Weights of a small masked spectrogram model.
Model: 5.58M parameters, log mel input, encoder arch vit, encoder activation swiglu, encoder patch size [64, 2], encoder width 128, decoder width 256, decoder layers 3.
Training: soap at rate 0.003, 11500 steps, batches of 128.
Data: trained on simulated sounds of rotating machines with and without faults, 39062 training examples, 37.7 epochs.
Rows from block 5 of the encoder of a small masked spectrogram model, named by matrix and row number. Rows with one number belong to one neuron. Each number is 500 + 50 x the weight over its row's rms, rounded and kept within 0 to 999. All counts start at 0. Numbers have three digits each.
After each neuron's rows are labels from the 100 clips, of 14976, where the neuron reaches its largest size: "top examples" is what is common among them. Only what is clearly more common there than usual is listed. The data: simulated sounds of rotating machines with and without faults.
# gate: MLP gate (encoder.blocks.5.mlp.gate.weight, 336x128), inputs 43-85
# fc1: MLP up (encoder.blocks.5.mlp.fc1.weight, 336x128), inputs 43-85
# fc2: MLP down (encoder.blocks.5.mlp.fc2.weight, 128x336, transposed), outputs 43-85

gate.256:470555485535478491595515501489477536583528485511518520530584529597491448448477420595527526417499560516379417518528558476487419418
fc1.256:501502491466490490465453484507522485474470547529506489468491539432509498531525621514476447482529504436599547457500406554548533587
fc2.256:496509474557537480519437480480527522524559481504497454579478523580580560395465513546567563383509464603480541482475546517622511546
top examples: state: faulty; grinding; speed: slow; conveyor

gate.275:486551618497477458507422504504517489452467540528540472468458546549509430474506558569460603409435423555523542470580483453479549527
fc1.275:571508525502476525526396488489441534528476416475547481510424495574456400511525559510486474458497433557554415515663534542440554495
fc2.275:408607575407503526520470511533487515422534507414622533501571445569416479495548466527499522458490479518576541452400445534453488561
top examples: reverberation; text has "room"; text has "reverberant"; gearbox

gate.326:540459472459425486526459588508454444454441652542436534486450471470467568526551542463541490513486492510562597519477374592492500516
fc1.326:498536529465470492604512543568514437440498517520507511486552578339485540579548548419476488611450541447489570469450530522424465394
fc2.326:463546532547501512468467454535465555528595359456506422481522522579486475424528512515430545526491407480468476418561461375485508411
top examples: speed: medium; turbine; compressor

gate.118:456522501398566577547547511500510498530510507445528488435476502401508521492488501537483559545469520453472393568542554451375461558
fc1.118:534538511333409557541475513457540509484405422499457499493509570503525485565551520471427525524473486424459456518470480570409498560
fc2.118:506506495442600542542532500460456563388460574533522540514533422575481481530526473472452486514634504440490505478412545540440546524
top examples: text has "speed"; speed: medium; compressor

gate.239:568469425597579487493612516461447487390478548490434557554469439546540516447471479475507534478482528539463415418496443535577482542
fc1.239:547463426450517468446492566485463474566554468481463477456397421460506448621470473556495533470588515491493502487568430478496492580
fc2.239:474418486474512484523536552482511526576448561564451517491496505399506537511495426480434483427537584459504464550440434502509438530
top examples: turbine

gate.306:509439478526486481487504415446487462453416484503434512430540553618542520457553641537509421518508492488511476551519400443513450560
fc1.306:548529517517484452455565598549494553496498486467570484563456416493478436530533440564512497513534536551497511488419550518556460477
fc2.306:463467541475584590495568482496423558535470479472556520407510573399549473499425546491413566614479458557476457506635586490525536512
top examples: air leak; imbalance; gearbox

gate.9:553513540549491515469470590408603627509506474603553473398552512504538564549470423493523479510536535580504485544496559553580499525
fc1.9:534550572494460536495450573439580613530517517576497468422546452470538533505435417491504464467545549585513566566485511564559445549
fc2.9:487584520498519532441400485418577571526539483536443509506441507545593580456592522489530484578465529440452522471406496488470441472
top examples: state: faulty; rattle; compressor

gate.325:498463616473485506456526516471496417491468486470478460567383436536646502488559526536542449455533435603470511543521482524558479535
fc1.325:547513522500463465584464477479524553525498528548530504384551549449519501565480434427443513548562523414518548496532539427446437447
fc2.325:507568504477416505545450468477436508466515537552427447489498530492495510486454491508514568550475547466609483495568538469471449429
top examples: turbine; air leak; thin (high-pass)

gate.85:553479512494552510507490430581610498417535457479487560500536621500504533516471474509489439479426436433446476425585461419454455511
fc1.85:528510469482532518497508458610607487402504463460509549515536642521477482511460459553487448506389425418416490419578492422467470540
fc2.85:455463519475462529500475529381403491515465544593502479469533382419415409546571463480461492488532523510623531571502540541488584456
top examples: electric motor; gearbox

gate.122:491574542475454453499508475514537462510542573540549424482471485473494484438593534537484543535516653542537536506428550487507503520
fc1.122:423455538534509508502493515466476528503568501531509452459498500486570568540411511360443574470541450520550552581502468507483569575
fc2.122:590558526547454499519440497491550427487545502456437451489509415465582476525516531553535486485524594484489356530496541494426490464
top examples: pump; air leak

gate.265:510473503492491416443448426487522471429505540512436489505567439511539484586488538507493521491498537522514398526509499490495487446
fc1.265:509476509458603523482566478502467428480522481439514549479558410413565482575481552482534650478517529478602327561512516402544511456
fc2.265:487491506550507439454459504529568560475522626530419503460555418392524562495517526484535474411517541521498545560545480433422566485
top examples: state: faulty; rattle; piston engine

gate.293:450532495474471456506498392570577491497561535510445558534552459563485511398622508514570456513545607483529581453498487445487454500
fc1.293:396491431451457549482533441495554550515488627403514569490494553461463477374483559492563436401522489508455543462570496457506493519
fc2.293:534513581441514535438538591437424482504476445529613595476457531502472541520429477439422441456510483582541548529457485594500560569
top examples: thin (high-pass); text has "room"; text has "reverberant"; compressor

gate.129:528587600514531416505468448370448503533528531428575410463460518455448496488505512488473456454508544401602551593452514525567513425
fc1.129:452501504505523415500476520445478493540501472413504505447457521502481493547489513545438488561495543409553522532428507482462551408
fc2.129:531489431487524557470513504530602504463499448470439550562545540534521535460417537510523495502416472620429467393471514553519456580
top examples: piston engine; air leak

gate.94:532536464530413533634475473504547452584423548508495578480550542487526427450564426588459489538577551476560510528492535472466520512
fc1.94:530515492532469541561571465445510503537381539519571579508594528419531431488500481577416567545472481507532444500472474423477529446
fc2.94:540461420495577565535451495437547491401533436534540468506511540567440483454539469529496433476445444428525438471494512444488498563
top examples: electric motor; speed: fast

gate.116:510509451503456481567535494544487498511507561464560532677522514435448429409451574637518431453533420501540490476456511592440447584
fc1.116:554482506489567515426499504493491473502510445518440399445449498536561404560538521498482469496513408532501468513450483450532486450
fc2.116:553403443482469508595541533492409648533531535475508537450448504410560539473503535499483505559549584481459441512575436471493563506
top examples: rattle; compressor; conveyor

gate.91:539568558599507456495442493455550484469417520518474442533419594463549420531484431497463633552398443556455507454519433501469458569
fc1.91:517537498590517486436492527459576487404482478512556465470477574477542533432518545402544519549464502451418501550412454463414539472
fc2.91:481495450516445503439444443518508549549482453516525465527490570502536431510506411492530476537502559474438528460519453442409588434
top examples: state: faulty; air leak; squeal

gate.100:448490385509505573488493543503556540452377452525458484491577445456537473526478440600449464525445462535487438536542470482396481559
fc1.100:460497557566422452553432460474542526460422546525479505421568447530579521487492473532538428507484483489453592455543453540582577479
fc2.100:523480453392522505503502509514516513530503464489557580501501529574444590468617436471444511556465471509503595549415465536505520577
top examples: piston engine; grinding

gate.208:550472485440498526482407445472610559570456563445410526440494532578454522539437519520455450494471502468550629555468460481490573544
fc1.208:537469470521582493575540560431511458516495430499506472475495523597549445497538459476495520432505486458469503515514569470420427496
fc2.208:463510531522456564482485506511389453493534400562506493524483476432564510498502500461526547460497445641445448465484516507532470516
top examples: compressor; imbalance; rattle; grinding

gate.241:454568489463482482491551457460651514540517590543491513492436511435497493457526480440445570453460509603541561597464586436503427514
fc1.241:461547489460520485482520474472598506483439493457516564500494546490549438446512453465431514530436497564488596495451545453443466559
fc2.241:465473527462544539566418601521442509498458470492535477500518570629520562601503510547525452487511460504472511423503468570576477474
top examples: reverberation; text has "room"; text has "reverberant"; speed: slow

gate.281:480540464465492609529535557470521542491403465575466507503361588504516506552481518547662446499581417498516438507506461581475515533
fc1.281:515454513473547507415518501475507515465466531482478437532409595521534530535492538534506545528596518517513543547418544642539491562
fc2.281:444419428491540476485486493513474516432459547465620431490463456589543433526582401546501515522632491487535514510430493473439458450
top examples: thin (high-pass); rattle; air leak

gate.28:516536542529484474370485493501490532424513502479478527421552385526472489492541544559511469476609404619484508426516480505454555504
fc1.28:418379470437630512550381501465468538528485444453460537421517456417456477588487442476565532544496550459430416450538436539491565506
fc2.28:494478628414481389486402439535575496497532488486491535474466504457517542491527482538516553523391512487565516564432431514569462550
top examples: gearbox

gate.57:539547562472545568478500579586455565495499449627479502518530528496512458511499534577462457583525463517530509470478346443517514477
fc1.57:620450540468455533488504510523520499515413471461432403504489530547535402503500512496555532496537497544640581491421404456474464507
fc2.57:525471519456509431538507489452514427376448472399494401445599443482516483451464469499511531429584425452610524567450524526474397456
top examples: turbine; air leak; bearing knock

gate.217:485440484470565434528512506418475482591411496544491441548538579465479515509466530498450475454441480405546548575394479427473502490
fc1.217:501395454486530449528491549446478482585415471555474472512557561439484520544465549458442494484423467396527535569415516418481496489
fc2.217:469582449476440524449584489541610464488510481411465536420491389496518442492565507558521591525430492555445455471498510570500408533
top examples: electric motor

gate.213:529429525486458506499504564544517460511460463585487500571603582497488566529507506523549563484498504417476459501410444448487495602
fc1.213:457461533495532471476476592533547448522434498521470504535606613457527493557556500551515529468488420424525516501449452454478462566
fc2.213:523588524476471535488610474462555503530546513477508523449426417475532507489553528467412460505482499493542581578619493496479456370
top examples: gearbox

gate.194:528512494547466480480581532567408500453500431506514506507415430449453480547458597509514501457573338553479488464537543591543543482
fc1.194:547493473539446506480472561471427486515500533432498482545478452489544499591506525496445426418542445528423452470543525505565630460
fc2.194:473577493438513487534512525527544492489464554422536530544479510587468475526573430469420404449520460481438585453422460561564537503
top examples: turbine; gearbox

gate.38:445506485533485492593501543595406578513518501537424466516476485563484542391434505426586579567526549519522516537540554528506589451
fc1.38:390480471558401485534422481439569467517416476471461487462619558375496511524479474496430481557407507391561573478478533471458494434
fc2.38:445514506496480500565541537536394526517452526471492550498534400372586519517509444569498503597500494526498519445540509471465578484
top examples: state: faulty; air leak; conveyor

gate.99:411491467461508532474522542634394481522453475481554441534475567518481474588465539609411515365504403419508403503550537473412487506
fc1.99:606542523513543416589586487527497425487508481519524464529572518500545482549541559467540532494556561532499408518436562504533514509
fc2.99:399457496535495520542508432517544461477534494529491625542507526444463536461538471526386538542498497424518547473465465488469484527
top examples: rattle; muffled (low-pass); pump; grinding

gate.220:587551520515526568512484467499421522560635467540473601400488502456550517465486479547591581590501549541518431502518545472528519434
fc1.220:496472476482470467555419486501615459482518506437502449545593458482543482557587458445542531522545488513619545438520471588457405536
fc2.220:447450356486515454565527443465539385448522423491504407544524469368549535466618407454536511499585450475558476480547490535487519478
top examples: rattle; compressor

gate.102:540483448464577473472471467401505536533418516462540459535507506553510496515580515642484421488534450428567497514471553555448494539
fc1.102:521496468475577509500468461430500518507416544486552461546515509512503472514625495632495409492545465426578480512461557553466491542
fc2.102:449562541555457483461507536526533478492603471510479489521533521408511592539425573431491496481435543582449400514448465455567518423
top examples: rattle; compressor; electric motor

gate.192:526444502467539446469557515393443509492460487471478514430495545449493471513450526530420464564440559503540421433396501406448525484
fc1.192:527493515360536462564519578445504500489458472495450458514482555482465397489477552594437437512444491511563440536397505475401506509
fc2.192:497591482513466497491479483517584486555559520472494547529451529543498507524545452429610526535472461498395440473492523557556457579
top examples: imbalance; piston engine; machine: electric motor

gate.255:452448494444479481495549440483346474577573510492553466447540470497486545564456606608505454480496540474595535518513532463540595383
fc1.255:528620424565454446546464496532387540508479502455529456535481440519451494455520509548563424447497468521455458462455597512533498454
fc2.255:538523475447496488420474503520619586512479551465518515557469504601491557396468482368385537490481525489449502473420549539513459545
top examples: speed: slow; compressor; grinding

gate.190:511491557499564560548453461520476417488521515571513569414560498494582536553585470468555530567561481499500454513543572472525484444
fc1.190:525452481482510519488400591469582494489521500446435476423471486547512504467502432542437404496484484630455578587519475416564554495
fc2.190:456457443460533472490514481448510412541466504559438464542485473406530574418522433531454420427434628459471538511530419496554459516
top examples: thin (high-pass); conveyor; compressor

gate.216:463596519513467499455406468508531479413520517558411457531522458544390540437551569570487498430576514532551527541518425415502523535
fc1.216:404578466440446463531411555514468507443460548532444391566480500563397510454555545533539467471637545573545575538470474428523438544
fc2.216:435532463564551504592503537434488445509479514526417445502525601544464479559509424491534405540507578414423412532596466494507495402
top examples: compressor; piston engine

gate.73:579490490450485597480474582499471523422409487481449442557410503586486548580500486516494436517531488515468483457570511503526519559
fc1.73:494441416500587437549541559579648477500519552411513490491501511548511505465522501561490478549483539432563495504442469463521406529
fc2.73:565534486470470432455506534457626408526562401410427426499428539519525503459523452590523503508476503505541444551487408514556417529
top examples: air leak; fan; machine: electric motor

gate.168:479530544420504571484535500469467559507484458549458567494469515543491530393535494574446532490567484471564494647564465527541444508
fc1.168:499543494510487489529452448461513526476531420562493491552528555536507493663486460529479474482470467588421466380512532462504567462
fc2.168:459576552502513462526499474532477536417471427550510471458509460621528472502446497455471497473455493506489533415438450508575551462
top examples: turbine; text has "speed"; speed: medium

gate.166:357467473471526547613454452490537504520515498438449457500444399482509516558498495529522500353594605560437380501551479426489504541
fc1.166:504504477508465425463536457571584524488508520592524589430535559533457515415560546447472491529458583493511505475533494585468545519
fc2.166:518439503508570546547626437446509428493482519544536561499521595530517461435445464512487439435447535503464499481522573597498492487
top examples: imbalance; pump

gate.269:439512473506498556505416502492444452486471553430477454450422449549548461510531510479498533515533532519559577431545481518576581555
fc1.269:563492551442517468607493487528500478463495485610502491491577462497499534458546551480508490507462477409505472514591451449430383585
fc2.269:506509530443462485571474458445449468504486505588439467485467552471549512490493493490564395582496427519436422445644527471478473512
top examples: gearbox

gate.238:461472466502538532552492483519532452506529426538452454496486402526546458596402461531547583595480463561523535585507454438497483436
fc1.238:591398483440528491470514448472419484460443553429481499562491478516483551511509512489511407494441553451446439434515478481480597517
fc2.238:455462479404508569595577542585486600525436562536507575615522442456504493559616481514492448468482573553463480507535475494448530455
top examples: gearbox; thin (high-pass); fan

gate.132:471557485473503551480532405523565505530490436315500448459509533546485470337451501491467540492477537463489522524454525529481554517
fc1.132:415493413400409488476512429636512456559477429435563438534478513555444371336516462552543515398512449544451465544431472497450484568
fc2.132:440500458469500552524549492610469484512563521504559423501502530536405432429535469463562523467578442451514608499413353419465432434
top examples: compressor; speed: fast

gate.195:452415491546446549565572446445442489482479367510479450467524443509497493471499452521566438516514541448516534561562513514465550465
fc1.195:540580392356533446480519560494501525491501510486464543590412489467512499515531475576463523439525461488518387485483510471513527509
fc2.195:473470501493447463615542438479470490490425389554474485448503512527519409430547485536556443471466555408512512519505463444502573523
top examples: reverberation; text has "room"; text has "reverberant"

gate.69:477547499549552436601467501463552496611442506487535456578522554490440472527526482463546448429511503446530474525495541479451487506
fc1.69:521494505580497454593488506512588510553427524486537416555534516493426497564538496456539448462537518462566476498496556476457486533
fc2.69:508401517426538454443596472543491467452529467456539561460499489583581532467446562577406551536457525506471607516541496535549509475
top examples: rattle; gearbox

gate.86:472447499605453573449540524543494493524542385444572482468458448516543520457543470533611511507425490524476500497475450526532553481
fc1.86:489395585512538526477458554430553508524569474491455519471565419477435456519529426584474464476448518457486510510555471400410487527
fc2.86:470473570513461515506491504501487503504486609418465511495448528431601470478490489519482503480522544500462457477575561507492493542
top examples: speed: slow; electric motor

gate.112:517462503600458419471539586467516469515448339544494479605490582561505511606412517445545455524532539507508421415516434584486523538
fc1.112:544468560479505549560465432460530504547603519447572443389445434521468519406545469503453479486503509529598573613496533431541451399
fc2.112:524546411418529579593564474463519542507474448491530496550521510582559549496502521478524472586585512449449419490451625493493449499
top examples: piston engine

gate.205:441427456389504441438473479546523514501464512448548468389482518630531507407486487501494522532567502433514466506530507529504472585
fc1.205:502489472611483513431549446438506560480577506569569524407519595612544582547475462436527482482567482507461519548543480509613484438
fc2.205:482527538474518500410473513421541454539525570556536549391445420453635582561515488457490523533434562436442488486508495464467472468
top examples: piston engine; speed: slow; rattle

gate.52:523425577510521467533538534502617537483536407409474565438483453518509396522428471591462570481456459528509507475519474527483532506
fc1.52:507503600527445499546510473485507476545495555519492533479482478416511439516447554558483554474503509618507533525529491511487455422
fc2.52:518466486486441544421444449430477537512482517540567453409570488527516497539579558549448475546462529535505419548537545509490508456
top examples: reverberation; text has "room"; text has "reverberant"; compressor

gate.318:485513417518489560521448539502500577501540504572508465402486620562497507548485501459583598592509526587561446532513562455543572547
fc1.318:512544534483478479483535595444480465443460429543482405568547426474461530550579505533393434511436476456503424502557495524464558443
fc2.318:484612511506504471539586540491461472506516481540529525497522444386496542493536489482473422531578522499437468456596522547490472433
top examples: electric motor; speed: slow

gate.49:471500589474580490547489497481556557454490431540394470523512514543504510510466429485509535550616418541620519427497450474518513515
fc1.49:566473495618483474457408495550471474508443511487451517410562501458445499542369530481496506547539521423472575463456451548503523464
fc2.49:481535521475556502445470541563423482429478537481472538484544516477497491549485536538505530526457537485590561574490397619533467464
top examples: state: faulty; turbine; air leak

gate.1:595434587485486535494589491409509518553449565422492426523541588550533514512467524530565427505470521429516438502425479473428431507
fc1.1:561407528453499488480600541487445516413452512432408592496468571559485582481479493485491449514481482398459599513501465552494525573
fc2.1:430621516481449477471382541503551408521540345505447458504520410498492527468439520487481500556500446601527501523490475518563509481
top examples: speed: medium; compressor; imbalance; grinding

gate.170:483468489428491554512535599490476524564487462531478519490528449442478463618528503585452455539537470561534399466503408372453508483
fc1.170:542496500544468505494564586498438467484470412496455559547476478395534437609513500599546486602537404576492453520504447421480449490
fc2.170:458457479442500517468489477446474461516450540401466432430523470399639529462477465422507502509471514486486500542482487526539522438
top examples: piston engine

gate.48:525474446536465487491496469527497528442518522563586512369469518388526535536510525382442554503552501402512475495573456481372485468
fc1.48:505492489494560518496530462436455560521518578462473585530461487536534498525495486551516496539492613455364474550536502527429439529
fc2.48:587463548563539439498420543489483488542474515497404548495558498632504370471520425511568455474452561538481481494497547460473568558
top examples: thin (high-pass); conveyor

gate.210:518508465477435590466513490399424485486474474509510462516514538529474447458475571537457537465560494441553455537521521610540545594
fc1.210:501460428542487449519469545488478480456482493605517571508459456561525477543488495495427520399471474472505456477607441379439486516
fc2.210:528514588510466522535520551410492537506519522619496561546509521527484525533517461499417493402473514515475506487428496590491412562
top examples: compressor

gate.55:510569451372621544478504569509480515514528531467510547538448568492453541456485500578468501537498421456526500569476510547438414486
fc1.55:536580430379601531487508539545503435515485537410489505554503481492414553542493517546422506533497366477530499531469472547473408506
fc2.55:463608543507548494498470566522523444544523532488484565538493449466401549508438477501457524517475416456532600440392499629503392505
top examples: reverberation; text has "room"; text has "reverberant"; imbalance

gate.117:488518432511485466439515445462536464446509560522439501509449524455531504538516461419455424481508518467540558591482532498449463419
fc1.117:512488590486483519522534568568451500479469480472499506545576468556511540492556547525580595490513451575466511410496429498553536543
fc2.117:593517445491572459554506473463588553453527510562441509500413422507555504511531400571439519541527545523517567537471474477385442466
top examples: electric motor; air leak

gate.240:550454532388464536413539513509507475543469432471479533464416439503504534496499519418513491517550545503506594460459455492601533563
fc1.240:481502471558462556509509482535517499568379483504510523513512382526525535481515481548499525495533527492456417422473470517505504498
fc2.240:493437470536453569506541509505481569601420513588562437425498383437485539491623494476487511535518561426419456447502430432470520438
top examples: gearbox

gate.79:537386460584403443515515433491446508479555533580469472507453617562502540474488495506548433475528555471525484422496467433540572521
fc1.79:468548528495552497475458495525519453539399470452398491534472464463473406501520474566441552538490430500452493572484518447400444509
fc2.79:537542448582442477520482559534486432515536548574444460492496541378531476613577512573577439453543553406487433464516448467494558501
top examples: imbalance; grinding; fan

gate.285:497528527496485442571502477567565513528486485501569522533487548449414456497529550530499491586549538448501429504494513497438380537
fc1.285:540403427473491556510528488447426525538455505390375531529542518535581498492490493519509505508467452552539577526435427448456586541
fc2.285:450552516562404465502462450512533419523540470553468428464484519424494508466491512433533471519525529514491349508582516462486397483
top examples: gearbox

gate.144:447538497503527496516471506561492432548410448583494442558543594477452452531524594512459389475407454449448447484474500460521516375
fc1.144:611493493520488523491509502443496603463591556456516576465440405551545553464501407485539593496587574554573539533543524497504455610
fc2.144:439470579519564508496481525611510405522443413518504484521473569476472488490487655526528415519465381559494453534534471518561529423
top examples: gearbox; air leak; machine: electric motor

gate.146:517486591486523552465432512561490450586491540487490380467557586481584492499483528584490513471506538527551517576499539519521453489
fc1.146:626469509503494506491556523557581444469571539480508525480478529445571519498527517533527497472485471513497502524504450481424431476
fc2.146:500495458540515483544510407539522526472513467519421573507509524496505533565494449541508480534472518428401457490439427458461474433
top examples: speed: slow; air leak; pump

gate.298:517546404551515512553454476454502546495505537524465544570545577460560501524474547488516509539559511467554474469450584514470450439
fc1.298:503461499509517537480517528588451522517536410499525428481548560584515577471522460477502504505549467480478474497409492521548531500
fc2.298:529530406501483458566491503425494587448500536500488498530554579534549498591536515505506453543529461487579509520461499551624468571
top examples: thin (high-pass); conveyor

gate.175:534516545432510468478454655514503485501497351565545424548516506493468456578572564567487466450594485548477448504495463512479562465
fc1.175:456452407547453516599561440489432522501486570501523443484490487512433528516456497479524561618486554429585539519564472450425583516
fc2.175:517430439440483437437423523506477533453538522518556481436580479513405487504534405492533524481505590491476429498515439457459491378
top examples: pump; compressor

gate.127:456492574485437477503496529457400485432418468452472482563469464529523500524537551499491453488473557571518577497564494519585419542
fc1.127:552489383551644549452537431509542480539617495562558525458510490469459446456518503543502518460530499423493530458431527445498569459
fc2.127:503498581540533476480506500605437532440527519497506455485492467468480509595424506564424475578517471663488532508589625561490542480
top examples: imbalance; electric motor; machine: gearbox

gate.25:510456452448466508410510470481503514487459488399594500518512588486544515526571532433460429468537559395586524584393535518492514394
fc1.25:453448406533517403408515515391444505534470462481568467490587549503572550512539487445467407423579548414529533489430501443534485419
fc2.25:489496556480461500555475473518539458529494508481401489487531530483427483445368533527523525591380400578399458442521484527475473596
top examples: air leak; electric motor

gate.21:470603410520547501522488447431472434540509500450504480441469407490421453472433495525474511516454599523491502552509536468387547497
fc1.21:508414387572540519429547467510528490496502522553491589423513524430493593446465593539511522506568477564566568464484459494571487523
fc2.21:575415558476468449474525525424551510544510441603544455436525514559540510497482543538546479483389568500480434552575513446562518497
top examples: imbalance; electric motor

gate.199:504536534549508505515494579502423476481498502575560562579395416625487504410454539455490558562507492568482477515639572516516574586
fc1.199:435509507467525515509518536516469535566496599621558505535427427521435507429477465412562564530532460559449436569552483506464486566
fc2.199:512501538512434504495414441442535458585559445590509454497443546473457575479471496463525532530470465473506435560555476431467513563
top examples: electric motor; air leak

gate.18:524581498358410464492516553492563502470415496545558456560460526519430454556429459509559549465481469483587531441518489496498484484
fc1.18:504504450579480490505478492520527578558588558483492496474554539481553640508528469450465436562541511460409499601543556493494530488
fc2.18:463465473467441580561564483507480461378512557459522443528586490474529472488528465487613498544607563489487477412497422575476541471
top examples: compressor

gate.47:492563538435571530474473527553481483474525452520552529374529504633596449523470557412464537498506561426534583552511459462526459524
fc1.47:543412550460565558470408558438466508561441496383513475480510378511420506505487529518500414465563429504523521437528487540503582518
fc2.47:482405482455506572568475489498536475590487494508556557544540500437476446470555488470481426414471486534493407489518570589475566526
top examples: pump; speed: slow; imbalance

gate.114:570534534481531549464489429558526418549499558413460569478424458544600476540506557481498473522493461486482523539437447512595461512
fc1.114:475490524403452523467521505523496522507473566448465594463591548547535507487497536518492495518463614490510459512594449416450465508
fc2.114:469538498455492471454489560449468511473513405483408423523591501502604509536361497498600485528499501455509416466481548456405607494
top examples: thin (high-pass)

gate.198:555559493532560430516455491454476492612485553522532428446475530483518448441476513421508473536563594406506549577474533492450501436
fc1.198:468505504508431520490521500555500506434508459520441562597494508543542585506537532577507519487420399557503549379479449552526507570
fc2.198:551569509501528470517451515481537437518545526494491492490399407477537477507454460459563484538521617452519443579500598534543472455
top examples: air leak; gearbox; machine: pump

gate.219:456490521524513504479511483525508419471477409448548463527414474580499536529491445513463535516554516642540475520516523513525558498
fc1.219:456549465419412489471412487498581611537551554427475527445573464591404530403504463554493465512499572541493551476454452467476526510
fc2.219:511528478443424505389419537470516557543539544474414486468554430563528501477372470487514579482429543454445387544446471466485449457
top examples: thin (high-pass); pump

gate.297:553608514499591448517517547420417537542490493479464517518500527530516481404467452549454469476509430429559464541436501499401491464
fc1.297:479584487455556487477544552425485503576497465492562426465476606502494471451460474580477472540532377449633497525478532509453455464
fc2.297:545554462505523535544515599415538565577541476527474501507517455446497508435564477463441498516454429369531542529420516564482440513
top examples: piston engine; thin (high-pass)

gate.153:526476525431532459565471556461499468613487454478475394507568498536467426568478490419366458487471566468472552532437499491507470474
fc1.153:530487511438551468565497566478512470576463463503471385529566487518476421568473507431350440498520569457492542529469488506509459492
fc2.153:436487483532500500429499476537596515499457518467519625491470503446530517470575532591590564552434367505537449498537494528499528563
top examples: speed: slow; electric motor

gate.174:427486490534569476471495499543479479533502553558580406438432492534509475540551560460494618582623474545500517498530498488559448447
fc1.174:554511544511366513424460490582568395504494475422447518518533589556457521518500490479499426468395421529537547475512455524478518447
fc2.174:411497517477502491448570493533420533450489589449527577413595473502461470429586457428462471560449464525433587492455421475433499440
top examples: imbalance; electric motor; machine: turbine